From a checkpoint of a small image classifier.
Model: 11.8M parameters, norm layernorm, activation quick_gelu, patch size [2, 2].
Training: batches of 64, held-out accuracy 93%.
Data: 36250 training examples, 10.9 epochs.
Rows from block 8 of a small image classifier, named by matrix and row number. Rows with one number belong to one neuron. Each number is 128 + 32 x the weight over its row's rms, rounded and kept within 0 to 255. All counts start at 0. Numbers have three digits each.
Before each neuron's rows are labels from the 100 images, of 14976, where the neuron reaches its highest value: "lies over" is the class under the peak. Only what is clearly more common there than usual is listed. The data: rendered landscapes of hills, water and sky. In brackets: how many of the 100.
# fc1: MLP up (model.blocks.8.mlp.fc1.weight, 576x192), inputs 0-95
# fc2: MLP down (model.blocks.8.mlp.fc2.weight, 192x576, transposed), outputs 0-95

lies over: steep ground (37); water (25)
fc1.400:083171145111127116154160127091128137117133143152131150114146129116098133196156158105141085133088123133062139097169130170133154151174107086130152119106162119070141128170164154139041144121117110123161114071128129196057140091122063095130094084143104090120107113062142131168122140180099174118
fc2.400:074132131103116113136121136127146142114133092131148184121114156168132117131144137153113123140110110100125091164100149113116097126000129121139143100102125167057107129110136132126127104109129122141130154121133152095151121095105129162113115170114102146100203164131116165125000140164093124124

lies over: steep ground (39)
fc1.126:089100117100108162175112097082147106124101138080127165120111122130085134140168081118130112124130135078049142146174160140123156171188105098128133131112179126035165100180137119124049102125146137145138126134104077143080149073117070117083096072138097099114078127103109185153148103135124179118
fc2.126:068194133123088120151133122125093127115118139131057149132125138086156073150147140086103158127119103156140081143143107116173079155018148127142081191094129121028100121145124171147038086173140085102136165069135143156095159100157148159136124144136107079124114191128088127150048146183138150111

lies over: steep ground (39)
fc1.174:073128129092126152173116074103136120140129149047103162125112107130093130151191117080139110124118127084078117144206140139145135189182131089138108110116129105048166111169160139136053077088106141173163115120114066176080149071115083127073080073123118102088087131098110159138119125130126178116
fc2.174:112186152147107095160150140114124138092116132102124158113124115090143084126140152108129136114149155157130097153164127155156125125000117130136081169157146132049112136167135138140102113195142135104108164095147143125128153129136176153182116122159095123087114180157130157113000176197146161107

lies over: gentle ground (74)
fc1.439:112234136115121113061195153135067085064080082107138113118080094136117066094172143089159182151116126188170147128102165161167128145189168119122139143101156144114110122099136114121111132130132112118157192122101124158145158117120145140112120142099127141158105159168096120125062152083129112103
fc2.439:180124097175113167133074073144135131138108140170081201109127122165157152109112112131157133130161147123111131123092110109103124105255136152056145160103133132070094109154173139108135134144134124130145126113147132075134126144155082200146112133132171155099140162129111177122234122137147132141

lies over: sky (83)
fc1.508:143145083102095151117157195153112121104134080156123101165138068190145113089162147117129068162136140186187165089161115108134124125160127183137138141133100180174148149148104087073093163123184138103124178065112098094181081166105150121153185172117159101107133075188111031173140142117104130115
fc2.508:077123112110198148166121133121068148075094074174194143056087168166136157171151071146166136077095170146157091130090110116107153158142125153119125076153139136115070156144111051141180100090068129145160146067161104109136170081109081121108131087056189134136192141062178148105108101103089144114

lies over: gentle ground (55); steep ground (42)
fc1.245:123108157130129122173104165141116087072116106088102140148113159146125168158136209096113154104157130127161091112145129150138118132209158060143046154111190065137154122144169149104095066167168090135168156124126141183140154048127142127093135109073142170075100119115149161134032163088060150177
fc2.245:128102109126141139152055148131126129153159109188127189113078158178179148120130117159113137121140178096124144121109122165121093134252149143149092179116107129139034085105123146141113144097102135123104119118093106144115133156175091164130074179158161078103105124079156181088085108111146090080

lies over: steep ground (42)
fc1.334:204155162114146127104138173152143133069105090088131100105164102149098133096109092129128139089093131142140136146135176161158167131174128172185171108062123175187169088199098080083100153084150184129159141079122057086232114108094103127113177153097100131147162101136144104138175132115122104101
fc2.334:112196086151157115102063098126132142102156090142134174077105141152144144211112129118158099129154183151151111105165109147127091115219136145143195115116176133085126136097119132109159157109105102085117155079167120101119142135132063185129066081094201138078169179087129185109163061094162167173

lies over: water (91)
fc1.329:167133109159107075177135137153151113095092091078098147133144175134122149133139170116092168101143138079120111160106119108132122115157146089071098166095055099093133110159139136144098155137166120198208119165106134183058130152110138154071171096075154164137103135097098119141119127078126104135
fc2.329:140117143101154160133140127174176105142160124130150135187121175073157130128141118138107070123092107164134165109121136116074171134096131115187032131091084096184170127122106071106187129069166127118125140199073095152164124084117133121123119129157068084155123081192126157083081178156190108120

lies over: steep ground (52)
fc1.185:154187113113058110133165128167127147072145188064165102138113113184127204144140103121095093118098164126197119158146128086098152143134143151165097161139132133144117104112091069138126098138154165103201169184133141144123139120132113133123085193118127143080152114118169088149095149157101117046
fc2.185:172127123131144174114060102135150170153129055149089174100094124146141093193131113148115185168158124088084159112118067185146132078255140156079155166155163108089087125122146102107140095129131103151121122140139132084121094149131075144129111131116154102099117180120137192135129149124138135165

lies over: steep ground (46)
fc1.31:112135127127096133190099065141159098107145185074146165092134119129085151136208134091157129109085116107084141127153076160161104178185112082108127128122121062103125099128149171065074110123101156157137113100124106199091157071081080147078090082151112121099096121104106150158099118103078186122
fc2.31:132175151107110082126139131134103120136123114102115168137138154124132112134127136136132139130142131118116130158176080149181140136004112140159059163172144124108101176132096101129123126199147114124074161127112145093133128130190158118152119153138103120134131146151110166119000138200077161108

lies over: steep ground (61)
fc1.73:103115135088159141166124088107163136161146147094128138110108126149091109174169110127179123115106103122098139098182140161162132199175117062111125116122122102035147116137164131109043097105140147160168133096128045204083122088136087083082072077139111104096079119102125149164100143174116195102
fc2.73:086170153119121085112127126141142120101072123117116133125101127115123114121138127084123099115111142149113095130146145094129143114000140147151120154148109124069127115125140114139116079154145129149140193116157158087130145127096133143134106134133088148121148161135139170108003124178147154101

lies over: steep ground (59)
fc1.567:074135086098129160096101202102108137152166072085161124124102056108132112054149142090096157146075103156131106126043135188125138132174180157135126186104134139152082162151145163103062162137112101122089186135104122097181158143135173135113123096176076133156094133169130158123099081149120098096
fc2.567:131134116120140074135118123135112096136153176119109167157139129102139021119114118161078070134145098144122156169122098071133104131221123098143169129157117130095147139192189113116144148152144162154163106126161118114133137125144123128082139091157155089120220192216143106080198103131115152124

lies over: gentle ground (57)
fc1.146:116122143115127150072133139119131116118095075098096082187077130130155160089120133083106151133148127148133138139116158117133142162098132160113114122185098092095179172167157133198197164154094117113182155149095094106174128066100136081130130197114169108118126079116120125150137059098105136163
fc2.146:195120089122111173165080150145118102138191190209109125132149120129156167140136085132117149131109108140103145146104104136169135098237163095136134161125106110126073087100099100069141072106113123129078186126147171069138084194124119169154124105158073093071184194096155145100129118163169130134

lies over: water (77)
fc1.249:164175054135073139150105204160134140139125056151148047156174152141129093104127167145128124169149127145164133180114081115123094142158109138128169170115117145185126112131107069113138147152142127113083209172177150087223095161173156134148168136136108123137164092146121126136103117097177135160
fc2.249:103134179087171153149191125153083115134097095169144119087090124161094153150170128110123108131124186159173142104131114183141179145119146139165113067163124108126187147169094112157145113110126114082177148096136099158137099124083133130082146100058206131131169123080131128114111096059114125092

lies over: steep ground (56)
fc1.181:144086111082130150175122085111165110038121178084077136134096077129096139110183110060096143134105119096087157147193154089145109185178108124115112086150132098096132104176146115205053097091152165157168153151131064167065166076138106141098084099133152129113100127130098155158141149136074161105
fc2.181:115179151084161126143115099115097129116100115164095122119112112126159121081129121155115073119148119127124087118129095067105141072070139113119034174108139103049048135110131171141096130159123102080170161106152127132100155114095149135164086147147149092101104170145110184133074117146213146143

lies over: steep ground (52)
fc1.338:092143092146097088093170081152106070080047065089136109106120136148069116093136120135129121107156120177125116083150163143136111118179123067088115144095145116109135127195166145136065082116185126151141121128068117178080110069124063152112059113077094138137083134068141129135155093155098147137
fc2.338:133175137146151193141038088135148117127142094102112170106138127119202124153123105116122162154133087089142097120123098156122102171191154142109193211085164164062040133093135166110145142098092148155162135116137101111140160143159101204126154101152133108090122169158127225121146158143151140112

lies over: steep ground (43)
fc1.457:119105181102135132165133100099123113159141128063138169111127142119126126130114131106102104085104091079128155155132128132130180172186104117105140134109165114055181122188141114140019072176153130156177128122117087134080127119100067085108106054155124120102106132121164122108110143149146181083
fc2.457:087150099145089157188134138112110093084129147143108161143086144093114087133137141096125132153158135196138096121141114123154089149022124115147108166153099145066090122103118127101137085103112081095113161092125154119139148071115098151177108169137105140162139201135122120097061154174162163127

lies over: sky (92)
fc1.409:183127185120144080152138168142103174115058193145160111131141104116109105121096087165136088121076178131145113187065096126157136125126100127129148131132129134159143134171137127141135104184094098124129142119091134109126068107150113108161118145134148138119172124120118063141145128166130163135
fc2.409:146161102147116124155084094099128130138125084159088166128116139170171143153134136122140160147166133076110117096129135120120132109255162106121149181127127132020058117097140139095156150108130123102140141133145142055190137146118122160127117107144141112095115169128138239106149124121133147131

lies over: steep ground (57); snow (25)
fc1.380:089168139116145146189133210114168114142124031132147102135069115143159100134116115181150121126143139091157132149109111194126126083133172094105149110119157123122044092107162104137145137156200099104166189152135091129145095093161130117108113113085135081146137162145143121076146084165196211110
fc2.380:134150089162122097135113103142110105124124137124088165110109127171189087136145132118109097151165156117134140109119158056135132147163105149098186176161128152102140075118132151118105119207114166115155151128146137039147158138089086163119142104108183159119069119113123185160249107119162114166

lies over: gentle ground (59)
fc1.284:108157143106125091152177124107154154083147150101146123084110137142124137162132085147134099139133122184120156099169166132125151132178128101091123121136156067149123135150168148154115113094156112171155166079159129218127051100085093102132110095107124137135052065076164103133063179110038196119
fc2.284:098126124136171142141115105114184101129109086124114098132118155173112165093138128166105114151138150126071123124139139119113127116000135150130212174076145180099078102106126141103096109112113095159169139098114143070118146163122098199135120131165113169112178161163181182115060159121151109141

lies over: gentle ground (60)
fc1.486:099098104142065093153137177094173081157117159115143152126146164180121170202154158132146142155151165127153121185109114171143120150182140064064127176130160101074119107206053114110132115158118123095169129150131148140171111090125141148081151174124093106106090091140156101123083179103068199072
fc2.486:144148108105107115145094107147129133184145088195046196099112170141131151186139131147101165164174150045133141101123128173123088141201110126120070221132122143093100114143145169147126155141125081144061114138100132106118110135170106178154077165139139127109093160119112180120063165166122138145

lies over: gentle ground (77)
fc1.404:142125151144097089180140184156117089129112124113146100122156158148130135127141160136087172133150159104145100144153114162128095119171156103121092126098168057147153096111092112108140124113146128120171148154133152129174172060117158193097114118101137139101124081079107126144089162079062130132
fc2.404:127156127135152140108067119132108125145135093189102145121132119161145140156136100166107176154148143074133108107120099148112122139255149122118097225134122102091042094118127145141129130100100105144068106117065095105138137145155119139151104144139184094127111140101162194091082139132116129151

lies over: steep ground (32); water (27)
fc1.3:083124162084142161105109170115113110106124069061134148152089131086200110117147149097152184164114115179149120156080153131133155124169196111131115159135160096139136157179141124125102152081048100118124169140150063152193129099173170155141155117134093132153076124151104099166064094108173138102
fc2.3:161103099125084167194119142118163105087130145130109109163112125119124076126151092154087086113134141127125142075096136057140125137255123088117156132183158176097150156156183113125130142177202131122146097128125147150083119094149117180109139129093150116118193145178159132088177120115136135116

lies over: steep ground (41)
fc1.21:099123166090134161188132077090131146160161162092140147109119128123069113175158122117158096095110106092107132136191139146160162174180105063121128112133121124019150128158139150097042117108111134152156136113116076199091136080122085102097090086139121109093087135100116152160108127175134203089
fc2.21:079155128174099090126136158134149125106085130086117121128110120108157107134146159099121117121125155145112100141135146111141102126000133142145098157173146112054149144148117134136105091155169136152126176115141157099117143137133152129139107133125087126112146135132122143105000127180141159133

lies over: steep ground (68)
fc1.354:082123131116132166128155123067161138115155133116136158105101098138105134143187121112186115131131100148128177091193135174150135165166105077112132095146117141100150118153156147122019090074160129136138140086151068171069096084137136083118074093107133089118077124094167157175138151186094156112
fc2.354:135138118105110098161090134114148098128096147134122150134137110117107162114117135118132110127127158126135104128100132112119194129000137124127177151135116106060139117081110101139157109119139145174109194184138138118148116119115091134133104153134154169106144146140135149136009121153136134089

lies over: steep ground (45)
fc1.41:145131103117109103109182065152135113135151168026139158113083151194065130121183134088100141110173118138141159148156137126179102156202074152156083117123121114134184170157105101129109039140138114151147137132140107125127192058133085117148140096096078151154126142122165147125179133141119132120
fc2.41:138152105116149149119113101080092118134152124139082147122130130151120149132121112126086165156167145075111144131163126130136107127255118108120152207142122107074093084101142188155132140073082088129132107091122123140140100148160098183094085077161121099117115176160122201106164128095149178128

lies over: steep ground (47)
fc1.394:136175122103128136118176129111164143129183156149157121106127130108110102169175143135182081142095117126103177115180107183150155152145097076117148119158122117093135120155132164099045111088126130105112146065119113219064104112126121072141098101084141087143091120085127109188103128197121161102
fc2.394:108160126113121095150109145118136102121108126132101142142127122120088160094111155115112124144160134118121122143114144096131155131000126112138165155132130116054134141112137110181144082127135163194107173155146107097130114116106092143114108158115147154118155126150136135115000128141107125107

lies over: gentle ground (70)
fc1.465:110116129071148137202152114146165118129111104095084105114137121100064119067128149116132103153121131125169156162092142147079151150113175132164133141146103085082105068132130065110123098137144087115142142158136139131155133149184113165107170177142147167064167138171144109108070096066157134149
fc2.465:169143089152080169135102119162097123177137091160143102126104126144161153154117152106111117122170115142114104101173069116161140157146100094121126141153139104083093117108122148124134138146074132181152137154109121091120127101122173144120071098131189142185072155107105213159083201130131089113

lies over: gentle ground (72)
fc1.515:104130143124143090196102086097165099138148142043109109126125125169136161142125154080080214096152111144113145141114091141161098110191217102106073202083088051113138112106161130127083115128148153131175133132125149172077141118095155147072159153086057158143106136102110117156083168024148133125
fc2.515:157082165122105125162118123143136142153155086167147162135074123033133072141160140146120123155132119126203161096113164085130152190204100120118127160142139128115188091134069148099098193131113144167091105177057091134158117183142138124162095116100134131164147130211139081104098184106158084091

lies over: sky (91)
fc1.460:128117149115138074176112117110090129103097103124144112094134113127133140098090117170131091109143103077088137115128137125194109099148110089096159146075214063156133094123145106123112105113093084133119119091125071170128098065087120097112081077116080138114068138085102080127176127104108181126
fc2.460:103089078127122131169093083130108095116160124109135125120117117113129094071137101144117109105163126130157136146155139095134087171000109206098224122118125130140105081078099155079126130153134139172139066086130146174114103154114156133099120151134156165171089113112162087110227226113155165090

lies over: gentle ground (74)
fc1.251:136208108120125150089145053119179132082111127075128106177109144154108144107170095089143178113078126089099113141128128116120146149111144182132064117167109069096182135156132069097128029171160117122118167126165151126098125194122113087158116105123113130101158127114184135142111090120084138110
fc2.251:157122092130159147182107152168112139188161092155109185168131152164183148150157103176118089188124150163162126085132065142109152140206077168137169127153077182163051126084141142140174167106115116113087111154099109097139115151161108187110080093105145139122148106058120151111111169145124134129

lies over: steep ground (39)
fc1.448:147115116085150108148076136132144131086117139132136101114137149096086113131136046121113125104171134139062155129122204154125160139128101110154149084109055101160119124133156110072105173151120113135159172118130118094042131117079122116172105159126081162163152143158153058085161115141147191094
fc2.448:123186096169135112126081122113135163147164110145079139111121148128180156141134085149149155165134140131133148127112116171070098116255125121063126192144153171111089092072128158099174147125112134139113156137146122084137123125143083206116091096129154131091109195091108210147142147149160119144

lies over: steep ground (42)
fc1.192:123115161100119161187132063096156124127125179070086181110109093124097107148202117067150134114109102106080137129193145127161145151180117071115103076138111126069152134142173147136047084108132158171152121131128053186073142054099083114078096070142134125110082113097118174146114129146106177112
fc2.192:111212154130147101128157119147091117070103123128114146134106146111118084110154125092108109115136146130144088145148120099132123139000133104154028113133122123091097097174115171112102106179154125112141142116129124138107158127116157160140108127148078126112145185121123156114031120177143151117

lies over: gentle ground (64)
fc1.539:156091181107130090124166162101146081103117166166120130141132144147127126118087174136071105120147153109107113139152214175146168153095129184139121099129112138089135108196179153161148111183138107077171255127130078114117133147104123156138091189075110135105094143169109101139166120109118137139
fc2.539:156158088168140159104056117088145110161128130157102181137125127146154161136133120149116139154192145145127134043149118134124132110255115107129169195146130136057103104099197122104164097128134066092123074145180125078141092162152110181165105086134168131093114180118154182100190133129149143155

lies over: steep ground (39); water (26)
fc1.236:149165091149093153156134161120142153110119101144157057116170150156092061105186110152105172137129109137165177180103124140138102116186109131115139128091096117189199077144100033123095147115141160157080185145152165080241104129170136096136189210160109137130142095131114087148141108119155117105
fc2.236:148151132117199167122103095151124122128100103160111159101118093156134187195089128117138088140125171182141138055185112123126164126228129128167144060127183163103116196092129164130152160153089104070147107083155105130081136172115077165125096041095215142143166153079161152142188078122166133144

lies over: steep ground (60)
fc1.524:145138115111130148178144049136140084065133165036154120125127145150037140115215147060134152102093124132124090163210091148123120162182123118149116111132127106112143089162139134103051103113125143142148149148090105220050125050113125162080067073125110142129083151136121137172126114137103143157
fc2.524:131101132082152083133091122165142109108161117121111164142125120116164105157115129128120102114151121110099088139133098093147141108095125128127028186167146101096034160120131127097108132178163142091136171145073148121138151133166133114131106125133089100124080135137096185149086145169094163086

lies over: steep ground (36)
fc1.119:077091102096124124212091155171183076133160161066098114125082100156117142098177174134140185141080129129136147197057100204116122106190167132058105135115131117070157079099139138155109093119138165169152152133121140146098151079174101138120135085140139147140109138137162157040083143091097185108
fc2.119:135201104133107158147077088104124105155164074157114132081123158137141122167128119087128113163145157174126143087167107141115133151252127143133155153118167116092088110140124165088172164113118092135109140099103108132128124124138142177160102114125128143109146150129117151105124184124153118148

lies over: gentle ground (57); steep ground (40)
fc1.557:147121142067173112195154114146147140122045077140129088095101135121118069070085107122159099147117099106185133181066170163141133140112102132159170125088118101167129095122136095156174123177137058143142158162208092129194137169143133164115112149132127134091128136093099097139085097083192151114
fc2.557:147158107187096174167042142110089132140122095121068132153113086166119173180120148142087111103160161155096100075152126107108176142196126138174135167165149155092093129089136144156154105125112100110135137146167129090184165143148158142178118105147171128134110129086100181126147158114165147121